{
  "dataset": "rendered scenes of toy objects such as cars, trees, mugs and chairs",
  "train_examples": 97500,
  "encoder_norm": "layernorm",
  "fusion_encoder_qk_norm": true,
  "fusion_encoder_num_experts": 16,
  "fusion_encoder_moe_every": 1,
  "optimizer": "soap",
  "learning_rate": 0.0019,
  "epochs": 20.0
}
Rows from expert 11 of block 2 of the fusion encoder, named by matrix and row number. Rows with one number belong to one neuron. Each number is 500 + 40 x the weight over its row's rms, rounded and kept within 0 to 999. All counts start at 0. Numbers have three digits each.
# gate: expert gate (fusion_encoder.blocks.2.mlp.gate, 16x48x192), inputs 0-191
# up: expert up (fusion_encoder.blocks.2.mlp.up, 16x48x192), inputs 0-191
# down: expert down (fusion_encoder.blocks.2.mlp.down, 16x192x48, transposed), outputs 0-191
gate.5:520451497514518529522478494518526435533505482562452527434487480502424469477489517483501440525407541452550461571510486472441525491534494504556511479522480466461533474573518492574466494426552476470392530506549451519530511478443570432425506435505509472502485518527448503440549515519530522500454400484472504577421504551565456523493476462554448482470509456475525494450507449400515491489476516514516438507522511452431585512508556576483539557441529502474489499498467445482474498543482505456495478481542536461492504503542510483504551475483413506560503509556480461572510516402448476485
gate.6:438498607592522455511479429493465508454512453500546577518506500451482554489478549531472542539436501523460553462460548546504485497488439560495491532454435499550500498469433476538453448533490432481555555483510496511572476489454566419505469529551539510545508524519512528495591471499522497481515466450546508497507460479531473490495499466517529470500532540590483512519523429566584471516512474516473500527444404488492456478549487468517543520543526478463504479487475436480498588487502430543486515510508494522426545516507493453537467524510528508573551433441465506539514481363537547536
gate.7:514407562584512489494442440506526490420518520473553421458567480469482524508575484499440511510500520493505548508495517455518493534451511581611484439474517510442497534518506481534494465440479526551556520498493494564494446488489538459479587466474427469469507498552526515501521474499477506503430542492528509456537524443487498477531420534501553534489491404434439477472505497539452496556492447477467482472522507521565493486497543386483482449472434580455465494533498518549531539492535489501513446458539594477506538523474480460541428546492439522482535506511540561490492474447540575447
gate.8:487557472537450478542522492461467452482551466481551475427519539435442478480551493579507520465479522473518468508612520471437471535518460515508517451504491509411470525544551489576516534505518564489469481499493410501556525498547500517480486494506451505528498542531455471507544494545463485511576477531477518498431451472556518445526523559466515506468507488429449472570498487462457515460421533542523533510461524557503560479481479501594526547494431481463443560512508518494596524523492583559541516616490525484470449554543507531420497472581457497456572566500514494522467517533488474500
gate.9:527509513505545486488547449494486498556552479534514591447503449568473533482443545519483546436509507453527549527551498484454512501439515452481582501527519491439431468504517521501520485544462526499517515541607474486476510472480420463527486502427494526501562462478522564518465520475531454545555580530487495531434514523505505486528524487506425599464517473524500449514458495542516544470568497439413467503520498526483541466454568462489536558562495521531461441462523584474452484475476551489522587442455453532550545499514515499499513452462574463495504462464492571464485485491441570395
gate.10:461464570441488515583544546447488542422505515501515522495466533511536457481447510552424517522427472520494470460516492505459499505465468460434504607568515477503443507462519482493466631449492568473567468501465440523450506519456473457434510475537423483524530451523491469405544463539516486500485514534479550502467443567538499478491581521483482473579484568534518528531499481480531469515543465461540480467551486481429519514494531506423517443546452477494485490493496523447484483480470457554520544543605516524573522547501528589466516516489489497483457465490504509401511434519498507513
gate.11:473510447452499515447547540531578516502478502403527488582508460505452460498445603488507493524488508457594561411502528526491511488523524546514420496492517507433449487506436499523473487470514533477534483509512428500482403479441599545493510590493484484461556509495489541486501507464496473546438581544559520480486442617449468461512481466546468518512522414541438492505472533497469504457517488482458505504546505531563485509458462514512484454503461499441484489513446519505475487527504508533431522514500565435469448471584407514433524475470536506533462483436530508469480560524485543486
gate.12:542522455454503432492578498421441439554555536489498468523494520515532406492445515589564517493448442472513443455527550469456523530491443470528543492477526450491470513552546511480487533537516556512520551503483495498534568471527421519537477379488513453504461524554462515475523513507549540485508392508425487494499569562436514453548489504486516532503453513588535556502512478486517513575574435505527438570501511431508564476529480528458500578520448482506464508527495496474500495501545489543403436443535567552502496508569556524499540517502509502547495516491472513527539493479510525517
gate.13:499586496533469522568560548546447522520582467533514491502508510522454487504515440534514540477460439563499506537527495558420502471485488503490494445543492485490423538500506518479488458513485487504475575499495512501469472500555442515543455490538560526508468454499503449507510435509466531509506539543523457520457494524559505505530483626470399533518404475471617483445489437514519492486480464511493581381539508432506550536506513445516536572513454499467487526520442509552552427426434499490530533478452486513515484433534537541544496512521463520492499494486585487544411503463498552507
gate.14:430511522469432519502488472521504481507480535453503531484488491428471553464571591525534541496521543460540571549596539428493504460497462543520554526471496519491456568494541471505503521506532472523522504561529530561400489550478523507485600463504492473474569503456505494566432511474451507508565502505572496478511526531535469464571478542554490469513473463501450458542485508444430507519487494528482491443485506470523413500523421505536530396532569532506432537382481476497465493485572461463506535434479517513459522485498487420495474502552496428465481536539562498545545505510509437519
gate.15:538431470490493503484423468498529556543509489464519540511560454455454528514423526440514517471491524446500503451481470552491455494453532559489470464476475475555537516532454459497428454499524466531525539479472499557510562495583587502490489433528501473514540534472492525443566566482562505433529496503503555568554446534494496371540536489518506520467542412566503536522571441503522480464533563502467383460520543479441534529572570483480500447496506551512549457554412530487509537480536517544507501494479476535429527547529484557519503540510501510531560486526503526515537480520485430528
gate.16:533460480507523541460467467540544423481530491490498447497531534472557489506455529498460622506427498486492489430542554529481533462456522541571477397451430492523551455575490472505557514532489570474449398485507559527461538528520589559490523471551534476498494530504496507508502476496523557466559494564515491465478522500426501489425482476460533485505529433581507509465488560499482440483481488424429536466579512469448507574492485508467484510492497511517438527554507524554486503526485501455481490497532463462537489533511452488476412477504471568500436474479418439508523410443467490509
gate.17:460530540458487473478436509471564487487536575495469466448516539472480578507475531564484515434536472551568549570452516525539449492542481385434583486579476572471533517524476572503474521481535480493514513499425527517518429559500526460501468482537457486443542456544472554480503425576615571532415535514512531517503572445541446491539499531453485530498498524559538470528503526510444456474466545524529529546524437464508483507515465493496466447552496509486508497490506456510479548508474500532500422485500472510521496447499505538516447450485552524441495512595568498560519520551505516484
gate.18:500526510530443485535501531513554448508475466439452537468528551585589456425500465469513445496550540455467430532473518474523533458495535428568488387482523497469470524575532475545498564494482409470572565518462518491499512519452516489432526555567470462439560484474522497502531519531489504512597552463507467473471510536484442468498479503559519467526491488446534524501443437519474529455484455556488491452441505491537451501522442449458475496539477487497467522432521517482529571518510524539572489487491428493502509510543486505536491438508503516486455533534400481460507442422564566555
gate.19:445441398502533483520438459598528498517517496491458445574538429566470459532471525445435523484481560527471542462460486497542474475541616437503478447414546463546522557439459492492506505533503475516448517396469517483450535505514564473568467494527595540483548507443508468530409523552495511518510489528465494439467546465410533539480530498530449497471445491505462503492453596534512512478538544527526555524493510476548417513459455541510546551542543532465507505522544538436534508503495522483501483532479548461489487489556526509525473551535478477497508494473513462505550524519461526444
gate.20:396535483529494506511609471543507544472498520484527495566450496516462512590504545557535434443478515564488520497550509528469512464519534455424525469519398533466519493480479389418514505530478437444500397496506530453518441517453488498454476531489473535493492428510456505501471479529468473475563504492528543467501544453452502536501450579507496533560464507500441531489507513590506550521425553552571517562454455527501456516499500553513467512489540512508521512461468554427458488495496478525446506539486454509516530417497488465459508419476504604484543493522458539496470474461529506547
gate.21:460561480499539514452443495471483473430557492517527465451531507489542523542471552504590552502525536451484462484497531545491514535536451480428481466469520479458488547525497478498416442552486496522488579553496501465520444544521610550532484514419565466475554585470536532534491567532422515487493476492566486456554486452438548508481499593479493556544427533524515532568435479478540468492489510535486478449506457462496524512545562527621556438419579527505504485443513508524487519477554485508448552468526503531504456493496445526485506471539462460522420524479481513494452482483494544510
gate.22:472482531449548480480496534480478524444552490484426533490465512487494495497456540478488494504520425516478540463538487542534518505508523428479515522541494507535463422484439483596545605474447510454467558472509526474494532506526453465428542481514534423483447457579513554486503511449495437492546590509519458513472530462506530521440519495467540540468492492559496541539498533579528539551415535520523557572512534541487476527496482462488606484447482403531544529516519493504544534456518560453491532570501581529493548535423492456526430427487551474508498499527480529492403519440486482537
gate.23:469495491529538488422533477473477495520519444564469539521463555488519556565449586499530555516502503573479497513502464519474510567408533516534498399478516501548549460558518564500517511508487459564449484473513434467494524535464549570419523397456471455515441500501450457518561528513505450518498558466528480451499526584518480501574530489495443494496496444555547555438583509432472529441517469498493572511471505487512515526478416455554430555502466513556473457482482488437551501456510536476484509488482512471508450546504460515478491498547462470427501490506561537607481525469512510474
gate.24:499509444548572423479544506540514461411500583558545504499427498474500559504524443488502524543554504551522477410499458467540517434463536524448446501570492484443536425513443474434489479549483546458502455513544492549464486516439487530485545432427533512470512453447510465531557424519475515526457470502511575506499532526498504549477457544541410580514504529482453582489489468461459552561468487553509610483531505435466498436485553542502467482460506464561466549517534497542443551505480479523477449488481540556536526481459513494485475524540506489516497566490499543500543532532560484475
gate.25:519433527541577468489457485520508544558477539484513537535502607558539526494513585599481455537462466495549495506467496468424574528511458474502490455522516514535580483529491542521467497508490470571517483481453485425498476448465538525422478555500523574508511556544496507531490478493453484492514515516534456543480540450448495467532501538511518541480469511467528534492480456521520499520566501434576528428512488540453521539572490575465530570425553512532491554463457511521466491495527520473535530531435471516417532449489544440478484384404465503508457449477483572514509475458458548518
gate.26:461565541427519455456516624435517536482505484524483511452396501536404466520448589509450452491579504566509525518460551534463464452436513442462534521464515535439471468494505578495519514474445474472508430508550503507496527445583514525462490521499433542450489496548544515486484550439491457573550450519485481511538468536471433542534482520505477474411502459545418466519533459509523545503527567506425511446516467525451509519570542474442515461497549491569497443460477557459506562548504532543481523542540482502513527484466531528498525507495528495497501479467415498461517517510477518488
gate.27:484447507518571501430552545509447457488523535514573449470487448475474526463578475593477437541516440499469510526489449513484550562463460497528512574404493444479577447509495532455504499494445526499483516506448498482525470523487488523504533608511500484502534575556506548478478491527436472529571518506472504525506540547451559490493457591489454448422524527505466494519453540547537496534480491483446481641468471514480450534510482493532499470484551438558590521469573494563481459499527465490503545489566484499446494546469472513479459582541503449485518534520514530533566524537501532490
gate.28:481508541510541478443486521553487532481487472516499536519494529546491526541544523557471498491580502498474418546492471512563489464521426547522596502427519516437531486501497442508472480536513532529476446456486521525524507506501569512445500496438515553546398555523425470422504484498489494424472454468456547562445454537506517455498454457513499530522453538468458512535523442505459540531504446459447512522451451515498426482453502485440547460450513522503504490590507489603496447522511518529482485428560539529464495580450479528477435481432422530549499523480382500468520509473549563507
up.5:522473476561522466502497467583469415471498429502464527489472490479430489500495594472497411521493513530521443466528467542461533510485536561532581507547513504516595420515557510543492450483557462520493525482491476541521492466444512381442469417515484543496473493447512519499530485497526494481441475572575476499441482591584516465555472454529493470536491454447508585487515466498532464503476525469529470491450477528438563473519530567547550531474519500431502497483475412483457493522461520490447476448523551510481491487471544452488564478500420500518500469582466500520478525486503500415
up.6:487474461490430563547492510470526551522520462492503494502467499495574487526470469458427470470582581507453441508522495475518494413517596487474503495548526525467500472497529504491480492525525490499487463500500563583445493466447466518489508592494458505453531506404512453532456528533522516497524532495524446499437561474548535532554549548489498469474475507471527529471389504529396477449540468444508526461470489493478434521459535515527516516447512449526508493506450478547504580583471496479517495505438453547553435481582520527423510428544526472475594452474501510518544530492431439434
up.7:502464509516491504549430436520512506476541476452489468489500501502455521505539526435433524491505525423486499508532415517563538470469583525584484455516505472489490500525472398514495509431493513584542496456472519518415428502437547521517519437470517519478516506510481561555509518389528491503521544464559479444540518493537527453491450540508589511567516467464493521438488445491498469550470430490462519501496542550581446468449562450448484426479524477445495502512470452517502563551495459478536411438550533467481505545458487504498415492451473473446473449539523544481459469443539506482
up.8:512493546454520506496517502584508543562507458466479509544442442565518478521501541422492478536490516560484483513444534476561556496499550471523488566400488442479460497428449565480534445503485441508576499578512509498441435479503530502555549481554533488520552470507523572500470520487526564504429447510509490462570527556471422546441526454500496534502503556558564483472470546521535470567554493455545486477483480508567490465529532467431452541528506501472446510457435509444435516500481470463462496442471456455527505533511527459467547505536571538452468480497501557448547468430471589509
up.9:528526594536493488499549539573498516506468517530561588510493526543554458476532516501504484455429493475549510495494506473479441552516508452529570448504470419476482543535491496543558458477559407501472500529538473557539482466470566516457468561458531500535516453552548544529521526481512433523485515483544569533405513491494497526504538415429521443474505544542489485507500570474553389451541464468459448598448423493497543470447469501476549483522479490478481510467527570516463507509414510517503501444512491440538516535521496482435486497481490468454562447530552541540552443494506524550
up.10:483481496529549508507494463477539505453476593502534524456487390366523429473471451471470470499472469438528505465539432510597529451503498506548440573539461486454501494487504492462489505501498551536509425605457485549550524525490455490526569499488542483487474484484620503466499461483492579534519506542543538496475517510590495473530532499445493554523497485542513566538510489474467535508523449542517464510466509499500477492512462580491504455518442561538492526515502499469466493520445480513516593521568579458531541581530570453501557483474544477482524492521442584490452509474529525528
up.11:434389532477564529522485466481508464562542493539511564412404475565530568469464476529483537499448550534489457497582578459477471538513486608483535493458497422447551464525457497498502507512446475514537460446484519551547539554510440411482479504495459521543560497488485527477544443526492515465452530496464403529520564498520567517543418408573561491525452487506466421508473506468472530501467554386497476516500502509494581510502479466473570486563476489509512501491499484481533510453468487527517509542494478482503458490503496425529504481539466456502522512482486459505463469467499506531
up.12:483589472468461424526569505442449417510578541517503470493539547501543423507483529509580577501474499435515412447477547477469528530510477509506487473534511485453482497554523486454567511550427494509513547488444522490541497495544433513513539465499546498514488520577459446537526494510532507538537423560425520469514551541457486478558475533498503546503487513529461571476513467558530500576507446529540504505512517412472504538538459522451456532509509473477493542570502464537500491474546439465492412422478535579462495485607570506505477560489564533539477511459496538510434492518539510515
up.13:502498515499487489500463491543528460473519455499541503496590442589472423436574479479504474457523522512451519444501435481501448486515576481486490560525470569550584498478538492520560496529453501505477469527511468519496513539492510483480587558460519496470526490485517484605484536519476460492550452484536497478538506448505560467456432466503550434477591542468460583518458506593538487492444509493505482564496537543517481533524405577501520446542568514461558539486576549505480544552556479494568470528510497464520542552517537463537469522538507561448440534518445553468495467564470531525
up.14:539485585490523476512460514525504538539517480537527488462453537570556495511462467493494442515489487587579480502449503589489488536508511495510482493498470524529568477532451494503463502464540509519497484480462560476587531504510511502479470531513524510527399458581485545484545476495434488515451496515379560567456456499531504615466496514503532553445534521522551530487526496510515456414547504449523539495541473563511589512472575461450543529485470529504526427566478566493555506538443512489534483520509454457545414515450488561510537483467525553475556460454514502415444517504485567488
up.15:541431456527520498459523479471461524507487516494511500503587427464496532526495520520496531424531546489532499381517509500494478498474471504537469475544516429547537504537470471426543486524552485503559530482503539557543500486507530523430474453485544494519491512497525536424533495420539502456437475487489523551526463504495515404532567503559528544468547439571503511494525447551549451537541514493452376474527524400452525496543533547514527495495507550488469428547446540504481599508508501544498504500482468587461531543519513552464493490547525507585554436459421518487462482481496418526
up.16:517457432497426503479483467493494482501515502483488536616516441492518505514511517434594438500506474526540558500469535520424493510459507476451474553449565453468500485503464477463466580551486487546502561554552496538507471520553423489422515526527433530592510520513488471432453544571475514464501543526470511522557554509536554523535510453554517527513431582486432516538474456486513538537511571546477450499524439491531483450572499492525493474474551482473482534499533524409470516460526467428506538528559507484561563482426487527519517494485515431522474506558532460418519533543482481571
up.17:532471515546501481523531473554486492530482450481495486560490418544485447510553481428489524527498535441484459480513442490494525529466554537546498464441538423496475480479576450517538507498397540531494404429547474420469546467483559586498467467457482474532511516411562409476457504466360438467511484477509505461544446536506517548457558514540465514466550485456413488492492485513523481513530410520490476447468614480532485478504533482510502582478495487499512524480444472492550438505491556435468527517517495502449491544485531492543521557482457523561532486459491477476486483482486489470
up.18:544452505508417517506550513605523514511407450523446533488482430599534463482517498505524534479525477548450402482493604489520461390505502487495514500484414460484521480448537495501470494499501447541475508541481522553485502521512493465462480519540485564466554474435571466528431486538482427513478476478519491506469443471481508449521426574518461507430451517429480521469490534561514460491525472528495488480467531493478498499478496509468466461506542481423507488491486547527546596466483439559481525487498394524519475460501469584541540542555438518549494503485531450509445445463489474446
up.19:523514530426513521527515570504489503483511564454595545425521521462499488387506494493593493578542512535546468492523551439524447550509501593497408546521561506462547492525487516517519461448490497508503530503483493545525455479443471542611523568468466529476436497511458486503547526505586513494431482490489463558503523512503479529559494499514530526496572486458570512504480500485581526491418456500496554472502450470490494513492436512482475513437435454561586524476515469534447468490463415467510484509564510474559537547450537536549525537530497543516490497520460540480480457469587501488
up.20:570458496476482544528433556463505494550527509496478503460549505499576490464506483454455551566547479434500465496440464448481504525461512519579467507467558494537489506491518613580444511500529595572528594525494473543462533463541464494524539477508510433485518580447540472528504553455503542522422508516459471546479428534548500470537515437476527486425524487499502481501476480425478473475599461455456467452542546471484526537460472437493513480510422473508510500546568468586516496498496530482519465419506509518487473542490512490530468574554513393491478530475523478535504546542460470487
up.21:517492443535447508532519495540507488558464561474492496524482493507500465536496411515440581520494542521478498460518464457510515532516566516596476525495504465552447426468500485439532559457562571412487440528496503520461551542542482463562513465510504546515496485509451487484529428480602478575614501463412504530505484571516508469494492482533478506486536525452478503449491503496459492491569535476451519508508538560492508451372444518467470536564488435562488491499507471529542467546459501455518488493535540428521512520584506540504485499470524491478573500485547493492573552486486583437
up.22:532505512448547518519450508498490476469527437531511538546492499427504525525396552475520402472579505513510489478536490491481508482465532485507456513544569530582531483543518494491505525488442436457545507494551551504519509493464496518461535511485512494512562511478474490563540478466488503504491525595445389450422503476473563538517470468459549496508457500511479463518446504486443534540431444482573524455491509573474422513511485443521569459431547488503458522487556489477477559525523526472481497574519566525570520492432532514553485370536491529480522422497499560535546542484523415520
up.23:562490516496485528507464493509501490492475551401498486454525397542531441497461438491501488492537506431518471467481544525554518499524435494500508570497449462459503506514505509516433443504551526480501447549506494525511502484521492443550458583537526548449540487553524586426478510491455580483471513480441509494498443407462525493435446510514527473480496534495431390550434488531507475595554499502448421449523523525474462440530584465453531406532557505455501476506510490530423498527507484540502505449559466510520526451483532467533531523446538539511517489464436447442497500558486445509
up.24:501552518555531429537581530536511516491509527583537510478434535475492568504535431514554484482550511497491543436511434465538506441453503577482479522568477489516535407540457503445549479521538516439498538538573533542471527507466452513490585441507534522486528450516501421577546452519468481509476468581477550534514557520492523519446476544506434579527483455514449566460541488563439551566429504515518574482527531482447516484499482529511459472477514519515468572506579434562442535478482458535452499512534542513501556462466553517467473491489509484500507566530538499511535531550554474498
up.25:503538480459454534526600479467488458425497483556484484441459425462442456501458472412546523504538493559475511501507483517557496421533507541469531546468528471450436491475486473517523538482480514463491539502519507529515479534525469500596478511474459415487505415474453536489488491478537507488454498431417531489555448531520471479587482510531501495561487481503463473537517511489488496440395470531430509528523481560527491472456519403512468403548480480447500411527524518444505485559482485490466437487514516472602522548542463513492523563588514461538509523542487438506532476541506426485
up.26:440475438475530419558519526511531526452520566506474583481481568512511444473472460468499534528496513538407507469446492502489544498490520513477522526562519588493476447485510466457500407456442531451461551446546485545480551447527435543487538477544514513476533499516549489480493558486560492521495450534423469461563530480450450523575510436516465465391492513494484511462447413451515535557500503498486560445546491518481456571497515490422500461476570407489467489481553567516527540526516465521530564488488500504467536545501506550510560463445494535523493458503470565459444506522470445453
up.27:480461526502505556468490463511500478509455517402521529470498457559527475490525456467511486508559449494535511561485492535519543577544498569499525566494521511485501565510445465447523477446513565441608522424526534503543476473435513524439526458472490482468553590495556551569480525479495485587578519550504496449505488473452518496464444468502488520535444597508524508457468517421554457474547517506480486500565580494480473540507502508459482462523567497452550490509507517553503503549527549441518514493513458435521481498464520493571469595529487452471458504542522550516367464447513497484
up.28:541457498554456519459508585489444483422470490517481480555485486562476442533490537497441458514552461526396428539424528533448485517484441484511581512518523506576534547464484470477556534539533540503495462479499537586444491523523498508451517484515418559501490565499478393512464420459426468448511436497468505507500491524529449486533517489479470503484537571433452497577511456477486542528431480467493506513462444462601457482484554502516557476426461520527549497530491519474494483542495499541443466506481556477479504520492480540479487411437427531499529505503447502469540486463514564538
down.5:482490525458468519489432611406509453512510497548431521498490553455436501503504459565499563566566423553505497494466495514495467496517450498557505445519466473459504506493518450523561512499469481480568436499567455564476481549513454416513456537449441549489568479542450480470489524478484518381504472539490424533488451508462512506462470528539479474423490480442530489545498514481579471510514522497498551490522471534504550520485469471534464492486479521453504499481472487567582482575566491468506485489434529510542472446533571555455475445531459532541470448555497526472508449529408506558
down.6:459536530472494439452452500522461429543461534454465531497499491531556519503428503485436461510597488488517538542446445567522528430484478491534534492465486510538510507405475476464503493498485521461513517506440504486424532543468509435449510562480511472492549450527452424456413484514416454555488494456445542513535496452440481468483492481439510403565499654429510437497547482488474441586515476488504532497463466450471514505487474420487485481530498504473539549496480505416524560515442467496520485491497496553472547546454481514519514528504519482455561462534480486500455471481561480456
down.7:562499546486480466531461522556537554564507469539510464515411489583453513493517470510501576491486518470513499502557477510410504502481450511508583526434513589535498545460514417505456507529490453553490429531530477463442501480509560389492492537488487559472530542514527516482500563526537562476491494491549479492518478532496508483529562475522544571540415429496485453518523496509549484465520539509483456542477474432494525500441565510503543601489547491471492441468477505473511499495480536493482523489399437489413489459474503503552442520566518527569408484480458501435550462500523539572
down.8:513460494545510501535475496565523453540496516443526488495499521520521459411488458597500480425455552503534570427498556515425550521432479500501514531536487514481490515627585545431515474498526524541538519422523539501416470512492480468486437511526511499478532531509558480510419554566522572537535484532513488491441464432522516499499480524485521477529535512503537490470506437503497499543466554506471503478396503519469478464508574452504503525534575467441424468512525539505477482484545510508504472469393426503497440477485528542493426506525505460483465502488460416560546535410542499493
down.9:509489460518491484497530506511526539540532521578504566441526493584474523511460535470443440468545451517537452481471493472487585468554466488517443536552495470542483564483510443525550437471501512551486450484531441538518479560487579569390548547501493536459510539493465509431500473505499547496542494563518442488528500554549564446429486527494425516470440506571465540497541512439482460552524529450505474408568487465535497480474413484496528434478527512504488443505495471433523507450445576497540507488479508493470456419527481423514559492530490489459446481487521500537479577532464475559
down.10:418480481544506508528553510533557498505525430471532443461542507569470563509524487470538432491515434562431445492515539494517518477490473505475498497496517522494556470436503587498413428468552522472476553457545491525471489473506512444446429485507466536450466498530503450513512493453490565512435471467570517499539485488494493519524570507514475519474483455518464477476557481453522557520520494484438480543570564551540443548504506521567553531473553535422536522557472519554573525493549532628547534427489478432516490503593532453450485519513516517524589552483494524486553485519510442505
down.11:492437453513513529468494469517454544462547480500475555517440507427481475522493550510492487513494509526511448507443519450440464466518460469516507459551455506489564466463474541544599462545527472505549472508522480528484469483483543475513414514501465526534549540486432497514477601489402551489444543457471478374433500469449541463437483493470495467529451402539555517499515598460502519490499540486577500572531479584493535487531519535461457480525509479440447448522509512476489509492509474473463577567471593485507516519560467389501501580469453488542529494478528522489500481519465507499
down.12:499514468443523447521537460505516478447516481584447546624459454538496460492499482479498488446536400533503549466467467435532593458513458514542498436437475480416579495522518485507565467455533515563569540574534545476462464486508485455478543400489457499552522460502497555480546491494506509530522551481535473532516552521438540512483519500459532510535521518520501502437488537583479511486473460589476488576469482553489470479503449499553389528490493549486470526439563495441498451491502546486500518520516491472517484550513526414468529518498487565516482508487541532546445451497564471455
down.13:465472561522476495521479536531515513587445501512513566526472533477611491482567545455527487484449519463458508482517561516518453401430518521551511487509468549475514451500419587454460513509465499473524517527512454434542478477442547548507494572494446500468504501452520471477528487511486548477511491539494505456482488470516489537541499484414551501501461492515455473520558496364498485493467556480562475444470517390491524504500456463519519470566579521505491464510575532590519514390510533483511531498450457395505537542441544499498499494496488513518444474547461484556471563497494477530
down.14:436423532421476484449524538557567475530521455478505559538460557496465490571470498501520515423474506543543512463526454558604571519528517511458521486523499494530441468584540491518601499444519548514544427533494544555562527516561490514514540471476448462499565510471559574515499513508569482516461496476507473522514438509510455414549484500494508482502533463516483477470504450500544542467506598500516535470492471413515464452451417472490455467508541486553535562486547486500540456462589532578466489470555472478543483550518470559466520477510524457528517441438481452486525481493504457500
down.15:580492498519497495485494471400483483518497522525536565453499555516545480524534553499538500496461515445507439549518517519472512483441508511485418478530510531474475540493472511541466493558539487478446558471564500533510541492430485513439499485503498535513531491441494537494508509492479494529462546399484475424499452548550509542612514418404560529497459548499616385471460515498454475551526493500463508517388476438489460497530536509503489518505445557464538518510576543493501474451512532535540480547498549462534498509440449541583438509507528484521450492483476446456508523542431435500
down.16:507492507435515478449463507575509554491502521442426438483537532466540499480467480502535500560537439469535437513463519501529494497485485467454517493492511456443507442414497507457505515474553468487479561508533491538413530506476453575468546488507458488566517426508491528529492492522475460493557414478520452521512459414605524432498569521560481533390519592532503537511427501430426548434520508483523545492489517511482483579456459539445548492547514512464560495537478518484558495510547506491468529411510564515502508491519471515549494543531477566571544532429531548475519528503520516546
down.17:524422519430481528481556472413617516453503489510531482472485523519525500499505475426518464567460570503526500457516508542509519525537519474466515479464507480525509474491461454472524496515508509409442537491438545440469545495464439472551427546538508439494484460480489536499449416522523487512461529472515514440534467488543372454485481566449518484514595537533560511526488483484490563404552569465470557506558527519482508455523513485428480524553480505465441532573520502452510462478539538478493408425486500480510506487415503576505567471487452484486514484492561480497548517464520515473
down.18:530477553496502451483458494491498480567498445510489444530546508450520479458477464443503427544533524444481531424505475463492459481497527524460488555483520490500466505495418485468574509501558524501467538480513499479483537528491543561466485539467510430545483429476500432455550484482573444526505521443535485457538463510500503520576439476513537461468516479504558497498378543529504472450547535526519487412510543504546600517487552558531530462442541513506426494445503468543564553449513498528455415575474427465512483567438522511520563462552548503504437494421492505553572509502499439472
down.19:540498496510584507460471468483506551483515538535512553485514520507492483511534529530457559458496430521428478539508468509548493539493518502471502515543454575477468480547491529427479547485508469505525525527493526499533559511526494424526517463496529543456513517475496551556424588495513451480553492470543524502428468434512448547525491456457535510449435531500463570494481445526504485561453519413518513514493573482441550467602486506465528519401444562456476495498458559502527501458485539547445413453517509485518442499523463547471485477587533560453556430436513487485435431497461497598
down.20:474494548539494580463521385479415497501484542478482539446489467488432432454538473527519475472492500467510465536480486539465541504482624499462483472510526473509522471577499563487541442517424509528597594438471527501553509474578540455549537467463533491509536578466513439481473494540482428498534559465513502529439508465459407551499495486558541502566546449533519522532548479528439531529499462504540504510530443482466486515550509469488465502568515470415493478523505577508563498452545488526497471544500531414472522481469479472513451458485513551485504424460497479504543490511566485499
down.21:454474478468500518502568459490485519503464451518511512523487496560524450566574518481514554509467482506432532442490552543532562480412535462548525522445429556449486454579498484454513474473553486558525531562556505446536553452448455492566496479456559433506546500525501495487473544432472510484477483492519588492570488440447409541582489469512519570520519547528519496455472590571502530468577514483415483481477434500470479516491514506443470493448499544449494548534537496497581500482493456427561392462504487516518462462534529436475516463519516517465481475498471469507502493471489504550
down.22:554495408489521547509460521447544515506504539508488419527542489514546527496496504533478504462486503534532489466554450489509559488523502501492438418525436405557576566556554496490481568488552513489473559540451499438452449531571470501500488506503451533491449509416484505484449525555505475549503472557445495493444553431472596544561493549524528503483479542481481478554468454478474574435455445452518527528569534538562470506456540521478510518578516444498517484539433472475524589579462479441508427450509477519455489561531526502554496430504485476536493468528487549499478537472471508517
down.23:536476472554507563561500466510527562518502475448502552546450516439489442515522502466466392504478604528516488472452448522467453462482457569483502477437468519556493505529461557489500576534485510498426508483512530441591489517448495511480478499517524530483560439500519546514509537494529496581397520482547529499502600515413482562493480517482558416497500480424447425471464497455540513542493463549517522498424492518515490503501530517497491567574466482456559455497553528559512483535529531513521540523556504465525492466513438561481524515455538422467447483411471538526449494517503468498
down.24:464488510472489522456472494499444515444480536480462429563445501476458499545566495546525421598473507467508513525494479441473544563539504418440491481511504515450449562473497458397506509509525505411447541422495488533558517495478537536498495494520516518454506493502556486448536506484498493483508542509476558390502498530459548502463528546503517493478545527456520449620545525525577500522499552503494505523547490424549521471459434496458504448432516513540480576457544519495532526505501433523522496544524459431544492514515451536518532531513506562444493467461474488431576513496515507370
down.25:443452531518441498492432507476542541575453500428481493552519406428583482490488552500450521478520538543436459546495499499510562549458422404495420442567526456549503498538475493501470478554513467577472510495493536459469487492470455442491537532515597515528516533505556504516510527515496487533485589565537499511564504491471437494517482414450495470504522568447506501494480525506493523515440542495494519493461432507537533473504417534457470481532484477470489502465491494499428503515494487516465439512444564609566538502511484505548500456469472417501471548566513561529525545453454488535
down.26:487430537501539473514537499488419466498543466546541501528474367544472542511436432545494545522524461488509444539502546534529515472464513507547406569492495495480497426462475471502505515502454455516517480482491567503473499492529414492462436491465561506499513451492490401521513518487586508549548527561518448557441516403469467507444573481521494495502467488464512478437472566541454485488545485533457479596504472497472518500571557515522490439523418593446557505484448492551483466505524508493513443522458522449452533438437438488509459538466476538558515533504489475469535489455515496486
down.27:638471498560461470419580573531465522467519499462501531482507528524544523526529539515417615502466473415433500432500474471461447542467478490517508531538523515500473465484491473557468614456428540480497477524459472513481547446551510479501446490534509520497502488547582561535536535485481453506504479487541526474527481568429483496499561528526518531541473479502530509524560532558526509439467471514530462524490505452555522468529530520473446465424508558501472468389461571543535472521511470477530511474548509527520483557532512435440499480546521532435529572533473493538476486533529530500
down.28:471502549428525488477560506492463486440508545498497512452460494398500430512483494489501527544409523589559460526519475490481533427553477573456547559508486499484443519436544501406478511485521497525421481515489504568487537462526515497457560479545559489507568530426420497517453480529430527490520489546602506481502480525565472493454509525485537436455527498580454489437490562539475492521494544508500542473509547558475509452480511530512579546544525487445541463547486525503512606538462496490520509494463524531526483569504526467481456533551494467440558506466541435529501502553421471499